A small model that predicts nearness at each pixel, trained from scratch: activation star_relu, 24900 steps.
Rows from block 6, named by matrix and row number. Rows with one number belong to one attention dimension. Each number is 500 + 25 x the weight over its row's rms, rounded and kept within 0 to 999. All counts start at 0. Numbers have three digits each. After the name is the row's rms in percent of the matrix's.
# q: window attention query, key and value (stacked) (model.blocks.6.attn.qkv.weight, 288x96, the q third), inputs 0-95
# k: window attention query, key and value (stacked) (model.blocks.6.attn.qkv.weight, 288x96, the k third), inputs 0-95
q.26 092:484485479494513503502508515511545544434527509473502494478521489506500479471493475493503488521503515487483474468488525455516451474536464498505493491519514479461490505513488503490506510485504461496543495502492541535499487476509469462464555465518474489442491491499526538519524450531462495550
q.27 089:472513465509472545466499484461522519491480480511497475469535522466515464486488525490491462505493509536486510508495469472535495514518559498501533511538491442487522476469490503500446529504512472498457455525452497470493494495488520523538486512498500499499493527550535524508488514474488503550
q.28 101:484535487553508498497491530438512475546503496514530495522519469487482512522530495497513481466462518480513473480493508513499495448545553500519489488500535516498445489518519483501519535497509465513483512506461527507480519543540497441493516474478491441513516488528508488473478493472515536505
q.29 090:496519508480495460501531528480451509518521508476506515510516477475475482501480500493531593483497522484497478493458534466563494516494545517481497492511491510537549492528502483519521492504461506511519559506499496472493488491495483473517482498528497480475519463533486513505549537473481491459
q.30 085:458508549568477483501504505508510520475529492468498499491475479496523461499501480510522485533509483533488516543523514490493492502550533509508468477460496491482516490489516486511473479519510497487471468432484583515483479494494459508498487529497554478511516503512484532488543506504542517508
q.31 097:522498560508494570445527519511521541472566519522505495495478513482509510478486520500486501516485530473492480475485467498486480492491480447507475479451528463514490540517483512491498492530520477480527463499491496493555495474492521486475499526526544517520487499476531505483553494525507507509
q.32 105:481485478479511504511501511503519503482506467482513491501503522531509492476539502489523464496469524487459478523516507488507451518460525519479535460498471512478540457500507470519489475526540524541536512526449500510506478472453537455554507496522531501527495495500479482456499556545487496484
q.33 102:487470483507526502557523519481501505495534558503506486504470534481488488510528467558483501516546478466530519543518470482488506507529508520481472509458489489479426504488506493497458513478488526513484451475484511479496524487491508531477465474507563534514491522517522501493495506502542504491
q.34 102:479544513500518515505451494489550502579523498502500510510479482471498486490468493469506497512520482510544499461507503521500515496506503529418455517508487484503492525506472560524481524499544475514445441512485511497509482493518490497508492455497517517501475496440489505518505509512507494479
q.35 095:504516529480523530492532510473487527462472456487515484461513516504480511522509538474515536521477466489492537527479461536462542503478513534497506502516464486536495486447491542462502492507507452494480522493449511484540493489473524531471505526482500490517482486553455529507493505469518485498
q.36 121:504485480489495513498518494520473470512530473483465517477524532504534477527523493492484473487496529478509586483505517478491501479506534476477517511525527461496492517517552509496500518510506530494492466476437502525515522450518551481518497503526489481536493448485536519490535447470494484503
q.37 091:529514528510550530515515499503477491448499510534496487482496481488493542513473512506547490510483524481510493485461488465475581515523502511459495501503460479486492482493484530503517468516531526497515520537527471528479512524505542563529520484547471487481509531489518508536467459498504509490
q.38 093:513507510489477472492471470518491530488532498492574499513479493498541511507465490476481502534523501500448508519463486508529517511517475466506487492502458530498512478513480532453523501507476504463526496541512556497542468462465501491489531484475498528452519541545507514539506491489534524510
q.39 105:543517522487474461544466490506473484519480544496499463482523522491456486489473497520507537539479510516455501515492544458507486514493514491475464511507511480534510506517457496574518556526543512489527509492514479515504502483497489489486495469490480542522467494481486519502487474551486462510
q.40 100:505503486525489565524557541441479497499488518503529530517465480487501510493489516471555474516476515506493521510521509478539516494501519431502501506512549506527491486494474509505518490496485524529509464523481515510490477522530510499453487490501490453517490515446452530472509459478489488519
q.41 091:557472529521493467525532468502503494458509489518553515520500462476459514470463504457483510508472522499516500519503507518488493494521522484529459492460520531470518468520506500498499506503487552513510471531507523475516531552511488531479460510468536523470510517454471502520500473512463477469
q.42 101:545532498532518494508504508502526557504458481491505500485471529500485507502500498502480492474516497530509564553522552510488522461497486514488481524469521467477463498472495459501497504468497553510469521489463479475485519518483503473452512517523505529444444523493515486517502526468518500489
q.43 092:539520482525500523481518471491444542510500497521491521537489543536552505494487518510539499498514516538495492452477504552527483468487480524499557508539554506489483462487479516502520433498512498492524475516499510478508520559507497455520500493481488483476510478480467502491493492507478474510
q.44 100:496555510482512506500512517490562497467506492531471518488523483502518500504527464500464502554500489477505471543461540503487518531535483526504518519525502464451460483478494488513479516535503506516510459521504498526468491552486514503462534488469504501523476483478480555478459491518511460481
q.45 100:555453480540536505481478505520490521494536511497533498511488457513484512491515476574472541485512504537484461495511489517496504512481488465496541526468498500484507501536514448504516473526492455505504524485476481533528540513497492455522510456507483489512528515512510509503465555489500466480
q.46 106:526478498520553489482473479492502502505491473484457506479539408483452514528491509514493462494463479503530529498473511511517500537527490544537522499504495530516506487482512490483537502547523476504506501544485489513503480530530537533481509532498463502519475487485482486477534464508535489469
q.47 098:480501462528507498474433484483505505519464485454478483495523497504503506494512496540544513489541510488502492484512538467523515534482493499483483520497531511471538439517495469468535477500563505468485489515515496462501476509537507514528520463515505463491499525496497567498527500531459511515
q.48 103:519529498483516455488529494531485527536443480504451545479533513486503506475532498568435513521499534508553491473474533447511515488478481470485485500533532475505448522514497516483472501536544509500497495506501522508518493523510511465490509512500480477528493532519490501503510494519475486506
q.49 105:444505545508506551529481483476494468497484533515502496488481541537502511480498478478530471502517484492501498529508494481499489497537515515512512481465463502493488456485520469482452498480497509512563510474483496478528497511456487545476533529526494502454488542495489520539541551512541500476
q.50 105:527511555466492504508511516532506550507482466498558491511478520524500486489505492504474491489470459502490491492458504506488468508481544502499522480450500504478522540520497503480528536533530498472467495474530522507535482498488507505495489545503502564512508493466515545521533428480475484498
q.51 098:464457483500491513492488526451527514511521510492518520500523526503470500451478477526482528513515490473522513554500498485532503500501495515547497523500488515494506498511518520458551515516479506515499462459465518471500449465509477542509483490553495463469475482552535494478462497525503465539
q.52 096:469455516491520451486517459485453514480520498501487495514524491512518502500562485531507504493489550503511484463517517498513525498490480497411472493523529511499492521538543500524501480486502494497527512491478483541547505504525529513514545503484504519497513472493476500472525481454559520523
q.53 112:499523497486511480494517550518497496515505533472521460497518461464494478562490483495494512474552503542456505498543487471501486531444508494510543521488501464546512530483507508512445506488508459499492472503481508531478481567472517446510521511506519472511524510525481494519500506482481514502
q.54 100:487482512498537514488475435508472493505480506514509508470500485487484487534497495507502441511504484516551481465465487480531520480478481501490505518415499445501540520499493535508473509514505527482535492489472439513476539499496514511513487477479509528560514504530506479509470491472523498536
q.55 101:489483513494487507508464482484484527466527563507485501475494506436434484518489541531483507502495526521544510511482515486458489543477490499504497515538476524510521494530493477537491478516524494529492521449499502445479534494496478507476441533506505484529508547513482504471513522463492491496
q.56 098:512440516504551499505439502455542468480473511513528453509500495529508507517502487490533529484540503496508447473506486495504536462529486525485501497531447516494517482472533533516452498530490497481485503492491540513495472504479502474531506497497493516465525465494563513518522499517524489521
q.57 093:518540523543535465480483520474540498467485457514487513509489514541491487514489482516427508490482482484475475511496520499542450523483492482564522500476520505509536517514495499483500525508444500468517482491535501500486519506525497504482497512457516495542499506540489489538464477498492559476
q.58 101:501488441496499523562467547535524507476457438494547525493516475461509471499484496496499486496499490489468512474474522522474484514494495490482486518495532521476501521485560495500493554489484531477506503505494517518496513455508501520487515501525485469466445462479493506543523475475478472515
q.59 107:505491531559468521465511492526505499515482483449535476535493476497496470498511546516493518468542523462533469493493482509495457540521494473529548495483483486501503484495500451510485507492484546518476520488462523522517488500514547465522536460502477530473499503478545499496460517468521505499
q.60 093:506485496513521461506492475479543540498433544481487478491491513474463495503479528467490484494525469515501522471526537475506522472522549506507501534469544530478494510519521496467492493479513517515486519490479544517513511534507478500495491520479470464458484535473524477480464452461474539485
q.61 112:494487459512517523472505492523474494479497516532533507509517515523521469578515504501454476464518521490475518493485493519525474504453499540484464496508471481486480503479546520493509486437533505459496471519506477535521453499506525491494532491497550500462520513515481436515510518524492485486
q.62 112:500489473488510469513493450489499515517481482500481484510532485485524513505468511525526478519456491476546487511491488483474497505483474492525464495535469462457483490524474517466548523521486477491533547445478502499501523495517506534496486537502465519524472522513483506493462512545463580508
q.63 105:504498499482480527481480491460497506504494522527480494513491538539530545525518466527480495488450474489471531496495524500490495477540517485506467469508468469494505503447498545447490498546496527508516451480535550497520483524514499469498515441487502475502518547489530462499498469469517516513
q.64 097:453503545483524496535481507519509493503605493513497505500528466517498553501495461524486515509520499516523530496513545520497507483470501535477500492526490522491496443472494523478490509529511499480498507456473532475528479481495517462474478510510477487482493505526509466519431513515519489505
q.65 098:545518523476490489515528521507492493472464518481537472507496480492511451518489500492432479481446458467534514503502513518487493495534520489497519459540521504541517491504465527492518487473475504460536554512515499497484503530456516476511523494469470480490494521500532486522475449478460518498
q.66 104:496504485499464516494475537534475471497514455500476525500483489501450476493518504505531495513515476532511490497476512513462490504508471523505515455472510530489508438457494513466471536502525519496565506486553530525519471459520506490516549481506510492504549455542517487482473494529490519504
q.67 102:495485507518545477510507487516496485466521428502500481496508503482487487471486487487564537488480472518478483505501486512525523463541489511520508519462542500513487469490537471482420460526482499467494514474498474476496513509518482493497458485514445503501533499490535523474534491484489544524
q.68 109:447489516464509530526532467494474481491447505498493461523459490487491504504507521517477538552521521535477481464479498522494556487516512471514519500520523492518504485520486478495545527498470442489466473494506531500499474500535550502465510489508510532500469537508505498522486510541480456529
q.69 102:525455497477462524503476488530526496481501505459529482506488504508472508482458536511498540490486513512522456542449499499458493526538544493459514475499533553485489452522520522505513506503523503517463449500514468493479508510540507515537490510487487524486540539523513510461464495472491501484
q.70 089:507484454472537528465478496510495492570516488534507506467506492551488488501505478513485520505489463527503499471480508510561524446455509514487474519471474477482547500446518476495494490482513519497494522469512549529499521496489500453487528524487516476531506500494508541479499496516461458494
q.71 109:518500458452509513538492469449488496465524463493530526511539506477532500482475503481477503492505516498506560472495504482520523552570507510459472477497501529478482522476489508498523485516477493464454475507501518480510500474542516503481495490440523508488475492520495475520526463518537490523
q.72 098:459482537521538486488481534515472508517545496490473539469491485482520477549468476513496531484495515511451564463478525547546483500511524548481519483515532483497454476497527511534498452471513508505544483463515503469519511461515502491523522506476503503502534495508481489523483498502486492507
q.73 090:499562493508522489467507490502488486509492544497496469516447457521491419496507503496528543491505531526455487473484492497492506502487483496451503489495504502501507507485459436497507559510465525504511537488514554484496464509491493496478537539488501504560510507526486538501488498494509514509
q.74 093:479515515551518517498513499475516472487461474538512528497477497479510466501486502516475499509480510519458489470460450517548503468487509530509494483486501566474482504492535515502510446514473551514511544472487507473526490443492535483476511488481519482522496479478513524525519481438479497494
q.75 093:483492510559464483518461540512513515461486482519474485520489533549506516526497504493503472492493529492499515489564474527494506497502476449470508509466517540493514517517531454545483504463544544478500521504499514493481501472551486489522484560481467487495495482479505540516504480501472527500
q.76 087:475533465526509456523478519483491476454507501514516443491547471482516518501498563505504511506524518507514510512503520476516481467444509489472522520518545515528540466481463489486505474521483551477485537513488496502482493521453485519491479523458511511511513524484471444504509529514528523501
q.77 096:527456485469482458520525545499501481495474517489508538515530489562563501498487499479510521490516510495531519547535482492483503495523473525492490473452505547486497505524496512485511512530513555524478453536498459486469488502532510514501451503496522479502490462491469479503544493512517526527
q.78 085:525482514535499493512494465529534442476492488500485505525507470538480554474498491508548484479488477487501510532469513514501466469509504456452475513541487504497519483512485507487509529488480478446502425512517503531487504502520525510463463466503470500561515506486494530525524482525516489491
q.79 097:521505479527508532493548495482513481500494557488494517568488506469513498457508500468492455486512506509501559517455520500481520536495509515496469481534495501553472507524491486537486509544514493533514513504512498529505488493485488532505501462532534467447561482497486513532501524457494505486
q.80 099:483524501505510494456561467517545498495493472498508553488534513482490482501511508503526491556532522511472496475461489454501479521460519474457506543472513487535472521531448505505477520508530490518490534510451503489468489482501473518551520524492492472465526458481487500475496494509496513505
q.81 095:517516483536490451476524511510497548458532449504553519480481488481465485517496521523498482505467505511502518506559462510510487519491539476501513481501475508478533507468465540488515471456492479492546490488511555458539495515505531443517506498530496494518498535490479515488505486477479525502
q.82 103:505490495497475523487467512499446503472500530498501532527491513500530531477486490483525460483498500491552543532531512511512508494514529485520490533497566502458505554465530494492512472526439515481521483504516533491487534480494519497488510552446497497517494521502481501523502485538480532446
q.83 099:524516504525462493492486495494496509471462496524535534475551479478504482491504517476464525493503494491526482518548455469543495482491478484512513500549491481521528442493512524501479525492561469502509500506560520507494520535505482483453472495539504493504480535552503515497499460510552506501
q.84 109:494518510448500517493494477498483541505511507473479482504495508560459525532489491527450560473497502498488495513527505481530485555440519496484498518524458523481484518510487491486493470511534493530472481509484531495502503487502474495530477502462547493474558537537491464490535517496535496484
q.85 106:505507508506554481476499499531494498454498501478534507531517526485494508465488513481450470501504534480525456462487509492522518494490496516546499475488486506455469463493506505511519450466502518534483470487464520449505499524480524469503502534572532529533476483466478520531495528528487499512
q.86 101:505539498535474523518521502505512542542451454466506476499506477478483524488484512511469511549476501491494507478463506542447466459531469468549531503548504485495439467495506466514517492508504491551519499522461484506497534494502505522522510499522484483479496505494491509518519509524547527492
q.87 115:441499524510527463540482480526536500506517448558478486524492468478458455502505537485531467507528498513512507554471546501501486523484472496494506493502545523527508502515525498507518462540506458512495522488500511466496542492493497516503474468513500486476488508462487518510512540478536517462
q.88 106:514522511459506525471456467503495484518488554490452503485482470526479503526442513519509523468520465465493507477481508516532496470463473507544481517489502511508485477534495505513528484520460517519527496518508522499479548515509524490518473514503525477481476538471536502496486517486513420458
q.89 102:490476460494537499524472476501487464513442505500505494489478521529484516488490483473508511511543559495483493453529501528481497508527517513496497499494505500464539487476511521520525494497482467569501461511488469476494528525477529496483541454534507517508511528439504504502478522524522436490
q.90 103:494532504472545494529460502517448494529466516529520480489524516462546522495492501516482496512483477548469495450502529507512492525491512482509486493512486486540524488521554486531483477502461494531484507497504490526526489546568498457476486511474470505469469468495502523504488529537459516495
q.91 109:476504481481522483513500514521495520492471477495495476490459507520500558481518488531473511499500470542530530487496473507513476472484515460475505473499508510555505468453541456505484494522528533496511485479500504470503436435475464504479497498476505504469514549517457544484484532489505505528
q.92 109:504478532488482494489503505442512495527499525475499488503476504497541516531473504471516485501455573517459554524476500501503473493464517488473522453531475502504510469499550525489474508519465481509503500484525480513487517535471524543505506491557474515491541490503483526504495464536474467474
q.93 087:468509511526513445528511491518487519473504503538501513491460510522508515525539489475527476503505568471440501529473504457494479478482494484506498497517443503451512508552504487480499540497510426478518469483476510502513494518451492473501482510473545514496497508512493498492509521539498498477
k.26 097:507499462485484491543490497510498487499478504530540505498523489461511493497496495467473520530493474513464461511479533486524476536481513499493526469493501514479514553489524470489497467455520521495490507519496584490477480488500548504519502514492555517568463495516483466465463527510502484467
k.27 101:536543500471541516479498512497494458513482494484522493512477473476498573526471495505515506498483509481475499502520503475466495505508485467501528536505527534518537465511515497546529494487448498532531449445493538492524535507466498492506496474525480456539511553477486505522505499501487522524
k.28 100:502533502512508483505471517482478514515521496515485485536506479541555489516469548476464483524508552482470517463482541520515470445511479522467503486519464488523498478514497467444496501520470511534525484484539511520487519507508471506501547504501499489547507441455480495484504508536511514480
k.29 093:503438547481516488516528557528524494510502543506503517523536528497553513490523484498526486485476492497525463501533504494505497481503458521476497528471484471538484510486461511488557475488500544477533512470516475517512472520536551453495516497507518483527514527517486495536495507514467465511
k.30 089:540515499463498521544485496515496501504538504476505509476503476495511481502493490494484502445537457480504539518489535510513508475454512516536470520484504492440502458456528473520492512476447506479511512517497507548543474486506510508510507510446501497509540537463538513466511535471493456501
k.31 098:504505480514498547511442490504528468500495540499471504474487488498522524521516500495540547465533476475524548498436488463515476488486487505448503499503502534479491461497503484512503531486490448470493493504514501470515503536488522483516478473499532511544459474536471498461480518450521494517
k.32 110:521543469491510510533456519485508520517523536506503496502511477488529502486479518482478485526538542520488467500524504515550518518515495466512501512497503463499498511491460497416473481506461515528572484488492510530483465492502504497524520505494503535519537430540494527494491521518525522493
k.33 101:484464520460535488517501485520506499513415510546526472498535476496510509508511486489477518479496492515471485484498523530463557550511524487533466495486521503503507533510483507496466539471500475498539511510502473542484481508514506433476458488509515489480456514497512473464478516512537504502
k.34 106:456484489446530511498517532540521470523492510526480510485499512506508497475503455491506551538468482537518529455445483508495518504463537466523490536503453533516486446473521503547525528480495513512524503494493508476495485492478506496478509510483456539508540489475515476478524526520495518517
k.35 110:482479497530494519504460494518503484469493501521447468557521449494495486541521473507485484484544472496486479485516512510502536480463500509464517506493504504501495465480524547512464496554478532468484509476469505538499485535469488523493492513520491491486477503495428488522442471487512475529
k.36 118:498506467483515530488494455549475437502506494447519477527520489501467508530502526515527498484500529478469558537488528489472506494495496486541469454486519529456529491475523549500526525495479491472495500457490478496503516489493445487474541517514474513526507505478526524506512456484489516503
k.37 101:517548508492534461495494491522547502480518497502525486492516517524452506519506522483499519530536492427512473496520513513538507483497475496541492487521470500521504553477532492491501494529469503543503458501481521459480517489509484519453505442498456483483504502462488492485508519482449550495
k.38 098:499478517480507506485533499520499547492503484546511461533436513530492440503460489523495497493473488500492450493486492505534467503529513451468517485530504466528482503516514537517489548500468510463507491529519507546542524507528521500547490500507475498480522513498494517534447494530489476497
k.39 103:506510509480475536500493479507523502489457507476472508444454432513499512501513493534513478464532514461499515521490530486516507486465514482514543507468495480471446525497484549484499547527542523506515512497514508539508505467528499516514515500465484496532484470456527471482500462545526492493
k.40 094:480459454498538481480534543525533562498489478506508481470485478524528446497478519485514496434463532489503552521520529521504449527540487476528483521506519489504483530489510525493454485517500496519498518491507523488502491493507462511498487509519491483528507558506465505516504516478524500537
k.41 097:503490489459540511477553449495462503454500534522482488497477497528492527481476510524462518487513513455538504495494549502526465486463470525463479490505507460499528514498494420494492495481508495497516499497493528544480526480547446504509504467552505469505508498497482491482505517526499495505
k.42 107:495489501505491485474496541460514508512479535515504493462510553489454507545496487486484522502505481491493506520462491519503533493498503520508546478514518548554489493525518509498524439519476553485464501507498475540469510478525477489489472521503432469548503519493480478463486530474492480475
k.43 102:456529483517543502494478504493522495505509488468534527549519521544501477488534548523527480506488483528540534500494525522521482423535478507495521523510502484491496460504465483458484516519473467505517499541521503512517570492523467486514507489517489532504524487507481510483487539487519458506
k.44 103:498501457459547487486471507507478461538482465490520514518480498495459479454503531454497522519516473550455513509496480517545521521483449513491552508493508479510458511525515497478513497543511463488491466458546503476471529507508513517463498494527479455497518486520498529497503515523516497505
k.45 102:520487522463503482501498482485533470515487509482512497495500476459530520486496547508467497498505474503503497513490469488524457531489496505510510538455548509502540490540500543515471450507486447498462500540470546540508556501501482502493500515479503502523529511496520437444516499465489509480
k.46 099:513510492458498506454501500465459503506491460491527515515527499496508527518547552512508479525539515512515476476517494513538458499524460479483530481516507484517573480481488527585522485529519494494488507470508479518507482496489481519472459501511502498488479466517513549496482502483518541482
k.47 102:487473497502503510490456513488501490544493458497512485463526501502509507511511530471527492535538494481513490471484492518500535498510506475507527472513530476543537430508498484440491481497532461517532489544528516489464491520513472508506477501501551500479508491481560463528552503458475509489
k.48 099:478485491506523487518518522550508489504559517531506502495476528495499506503497506494502493542501489486506446472494463538458474491541510527499520511490533512549482552472441508534494475470506468545480501469532511498513474531508525515485501525503533467487476504537493465484529441471520493505
k.49 097:505505529517516503498511532501550499552495516528497526525506432504504497488496455525507510478535520495534523486483534508491574509533541470474475487493524498489491536533523467476510499541491524501531502498513545445488481504533508503487492562524512528477517485502510512459498527486519480497
k.50 100:518534565525476494479494521490530474470501503450496520506508485484469563534493471476457503456559465474506502502464479479487461483545543509518509498542458537485500487471520466480476506485504501509481496487486518505508509501501479486489493473540515496533561464520491501520498489502512500502
k.51 100:482497476509476470507507511487481572513471520510504496453525515475472484459524505509507498477470438517537507455469526476536511533508496493533519522461520494495545480497545528496470490532542501483488540520513533487508497499504487503485451476471484500500520483493525485525485445522524532514
k.52 104:484522516514509448488531509456497485522502496517511468474477516516508515477441548443518501511463490515556472477504513532509495481479498539489526480512472506530473481490479465515464510500529500482452521458484474547497498497486490534498482468511483509502421523487480519503527510517488511485
k.53 103:496506503470502505536495495468527538453555515508534489496502515570464501482479470520473510543516555538500471520492532477488474494533499507467481473504485473464513487480462525536499444511479490488529514528523509490453504498513553487503495523526492512524516520459496500493512491492531476491
k.54 105:524512560524523533516530464463456516516477498475511510505485460505505524496514488509520527541540470506514521505490498516531533526495507512514504468458503517547493501455520541563523507525518500527489483472496532534490472524494517510531488468522492558521467478484487470507537513514483523477
k.55 099:548509515487499534528466485514498466528496475530543501555490514534502507498498518511540469473496474510536500499495464490555475509503504490507457474550499490533516491496520491514506491477494515526505537521522481515474463519492542563499472540479478516485494505502508514466501441544477521530
k.56 095:451485522548521500491484519479497540500537465439502500508467485505480477478495557501454482512520501455525517495524502457501561460474483477482470517467459516474500500488475504538493500544478504502467512482492490478492502482467478498470501487486511496483515529484524500492457504528502466545
k.57 103:493487503443457539533505520476483505472477553523514512499491524467509516502479452525476532513458509498472508522472497468464518479549487547486527531482502534426529502478496521477468511481511503491472509508481514493508506507523508465547536498523498495476500503484453486486490515496511539475
k.58 101:506513511478494502489493521481504517522489512494470486554552491468483482506538464516525499524501482514499515510506540517501528529444479501499512452510514537477484506493505550547473499527522518482454502535494506504508543450508514546518498459520530477491495524541480481559490475481543498523
k.59 102:560504528511512525496475496476517517511554518499490471535514472505515486501488534530492549493523474498518510504462481553504516488533477534534486488492503452482531471511524533534544515476457525516479484483491529478483505507506500514502501539482490442539441530499518531494507509494523534508
k.60 088:523471468512514515525572545527486492483499505531506535495500495480490512500476468525459448511522482483508500519517508493483498528507476519540528527484499490490538510501486460540522448517461510509519477511482467500532487456546454524503497467511509462507493480482462514504511530501468476548
k.61 100:485484465478502492466431523487523477474498518552515484490517474491539457482523519456503508522497500566509515513478535471514496457494514512500491498513537473480463504512474503491502534522530494532464439501508509484496544490518484540505495497478522559541502492484516495500518491483514496456
k.62 096:545511466497494447490517468531513456493508499523499493462469514484500504509484519536483494528501498499499512475495471462511513495515474527475511463519478506515449499463492497479476471509504501504521547450465543490514525485560484531482469483506491502520486511541547501497461534521483540448
k.63 095:486477508562500493498520552552514533510510500468473478496537498469515504467463523489486430501483515488506484507495513539496515510559487503488490553485451514535485471513518505440491491521499469518514497511488508484485532491493540487527508496499550474518478474489484475514489515470464517475
k.64 091:499506507519493468538511496488471553471470484468520521501481457441498502507504469528485496501492486503530527530486469543511481505477486528484475555508466523518511492502510522460524453492540531436530482545471456513496533493488514465491478502506519494519491532504516506504467506507487457533
k.65 104:539494491482511497523449533512502476471537498507535543474521511536465479503487522475513509491503512520538513536515516495515490514484514526443493487492482512465497486495540512505484495494502508480455503505508529520495501516511478440481522484485502444480553422466506500495462546497521468475
k.66 104:514532510548548439489507493509515504474499503491492492503501477482513493506513508529525472481489533528469477515542496509518430505527491512456518561481537453492512495497489480478466491517522523513496520512491492476547490444463454521499486488505522507486506441523470471475474511486498507495
k.67 102:491496507494533497510453513494482494479532537500464528550487485486522472530498506506500509501444489462544524542515488512528492512472518501518502459511453503505515502502549529502463503489481478468530494497537544482521481496514451544517531493461473491488507488529513503482515490498436537539
k.68 099:490499485509550493486503517514514518513514516504519514464455514552497515512528444461465488489462507486519501463501463513495516501494524491530502509543499483514540495487538555509513528546506511538493509513487492480478459504523484491450467492516451493548485522469462500509496530508544542478
k.69 104:500478478534527489555484477528543527480525540510521549503511488523475515489564533526501489493525489524491519491529482492494460476514484515494483463495518463479486499488543481511503457513488466529546518511511503496482510531477491497473470487454494556497515554514474451498480529487503505518
k.70 095:518556513458526538551521509511524478487501495475469492463525492492482469545504511466551521482517466536466533466507538541509502508501505468498480534525517526525471478493509456533508522486516523500502493478510532518484476513507525516494487532514561512484461510521503505510499458475458490511
k.71 105:484480502476461491543447503453496508496475516541485510488479481499497475503511474470443473513522499461474516546513503513493513532521505479486556509490501483527496508471554521487488528499509543522473550563453505436466507511517533518513471508506483481489512490501516514513509489514479501495
k.72 092:510487510475506504511485494512525515525485489513455498518505537491458534485466472542476520492458519483477480508505487535506561459521505468468507484472509464508503503534523527488496467507498506487537552490508502516469505503505507475502495544496469503484537488524424494511484459485549448528
k.73 096:567505530509516527524541501544495450504508498550501487485507519491482509488491512491534499466490523522487509445494472520517499514557538499451499529549491526461486492492479474426494490495490508491461512490483489508465507471531484512472501483504490497513512537516509481514511524472507549473
k.74 094:496549503456498487531429503446534538482481481484524470511516501540504532546493502490518519547504494484524490492478530494565535532496454490472514499497518502455496471498476491486486521461484489482477525494543474495464499502466468474476464510499520494503516480502504481500541512482511503514
k.75 098:519522510541494493528456499517456464508490432518479473515524543507483505487478485511536479500544518515515479515471484503559507466508480496500486503508502520513509501522512535534480522471497521472481464495510521509460550497463533496509484510463486475502524506553491454491469481518491561502
k.76 097:512485499510454554510554512470507523499506516492509481476498546500462515514478537484549519497439549527520480543539473497507459517469480513534510520494460494525486500473541480475496499525497485476482496545513457500477502512542532491549506485483483532484505488489475494494488505462495507507
k.77 087:500507532508497536510484473506521482542487499488515513524434475496508529501538528518542493507480478479503509522500504493494458483486493473490514514551519524483509491478521568484540494488536502519493547513509526484488519548516472502560486480513514502508516486485528440452487479496480449525
k.78 087:517495505489530511495462535522537518491490477513478491482471506519500533461511498519562514567496475451495509486464449496478489497507504519514490514557480515524493523492492502511490532573466456524506508485468491536525513502504505468486478509493520522485540496465500482511478458541473498521
k.79 096:509496484516510523496504523517511496494491461510521457515487500506526470466505471499463489471422516493498485476507543490501535497512542516473543529497486509523483533513444460456495496503490463518519525502493517516471526511475463492496499546489519532491549502474521506529497551477476462545
k.80 102:530523520516510511475548472481549491457503528499476502511459499533519526479475492529530491522480504496472521526470526505473497487494496472485539445501482502460493542501522482503525463529486535538476539535520511546538525504472484508477477524531466482518520502496506461470501511507512501556
k.81 099:472486462466520493490494504461471490493493505477493518494507428519509513471530487465514461479488479515470503485508517501549457516477484469496497468504460471483496479514473476455512506491508562512516471482500532497487493479526565517497443492516516465472493508518500460506514510480464472462
k.82 108:474508460506474497533491508512522555509505475508486472483500547542485482497536495492510476455513506530500488495504468490520526503506534539517531497501508486516512474514552490527542524499504538512504523468468484532477510498459544474476498471501477526500469460535431506472482470460510530479
k.83 096:511506506513478487481524513476494476492512485530528476512453513503472442502533529476479516515488485480518537540503532555474482496475509470506447462499458496501457472484471501472520483542499496515463477516544520497494459491488540509454504521475540503494490523465507537507476494494467482539
k.84 104:493531515503510455526495515513465522537525504549500514486521513483558495503530516482463524495435459462483472496485518512513528496488481519491493506494467524499481526495565490464475493440480516501511508506510504553495481504504480559507456503504506521524516531484471494529520492480480529530
k.85 097:507492481518530454531496464431555478502502558497514555479502500515485520467519510462480513489501486509491496495485481479485514545531474501517512535500491506514476476487503472485510466497556485529532455496495497447525459488486507505505496509494477496535509534499487513510520478548456517466
k.86 100:531548504507508500546531506467541538509516474542474473523457499468493473481479450526503494516503503507496506469477484468507495484454518491498472474495519521457482461487503483482490528542482471524491504515459512490473498521514518513548515471542458498482512567499496478513500456519489516517
k.87 107:538524498499518525500543485496488497505530546507487511500480464475481529482507538462498523505547519530511472521480494478457490462491508476482564512491482509535488531508520497492475556518484510481498532459497512506532505475506478508461534486471478474476528511517495476534509510473478449436
k.88 107:486506498507526477526549499498527479546503519539464485469471487455525496490520491518503510494471524529485506555542485533515485494517548506511493548537560497484501531481479495520491470456478497489479515525523521491479477465505470486489496492479507505479528464543475481468553530530483506489
k.89 094:490513462492535478509510476483495487482470510536521512425446501496528519511540477525482495518525539545501510509514463492443452520507459513512546522536517496485514480477521534474525472496480447492484484495477480475487498472528496532512466499519483511482504467480508527496500507539501492467
k.90 098:569509500464471503524465502470513469460465525532533469509483508495472501532512529506491535535512481498507510487502485474518489527530481499501480520537509469488483542484518513480505470477501526520500521490472483495445480548546468530501535459514501538558528495537527501506490486488507486474
k.91 106:485509519562484518490467492503467535490508550490532496492492467476465507535503487479529489533490521475518480449435526487494504513533529506546483479510500511486515512483496466524502522524478526489501477498505475539447534514475534532473528484508503494524534507532500502505529560493477529520
k.92 110:482499481497460527516496497537493508481467483533505517491481499437523464507472484455450500536483476493530524471497509496473490514460565499494493496506496466508491507480508530559524483482523484555530502510546468498549486469514494491518506490505490506446463496479477493500463487504499484456
k.93 099:491533478520493492529540489446475477508505513502517506524492495469489491537477503502497492486538545469497528476520496492462517509540475502483527501465514456516562538467518500511466484496456503548477497521540509478512473456482544510486471509529500507474452535461460464511492492492497491498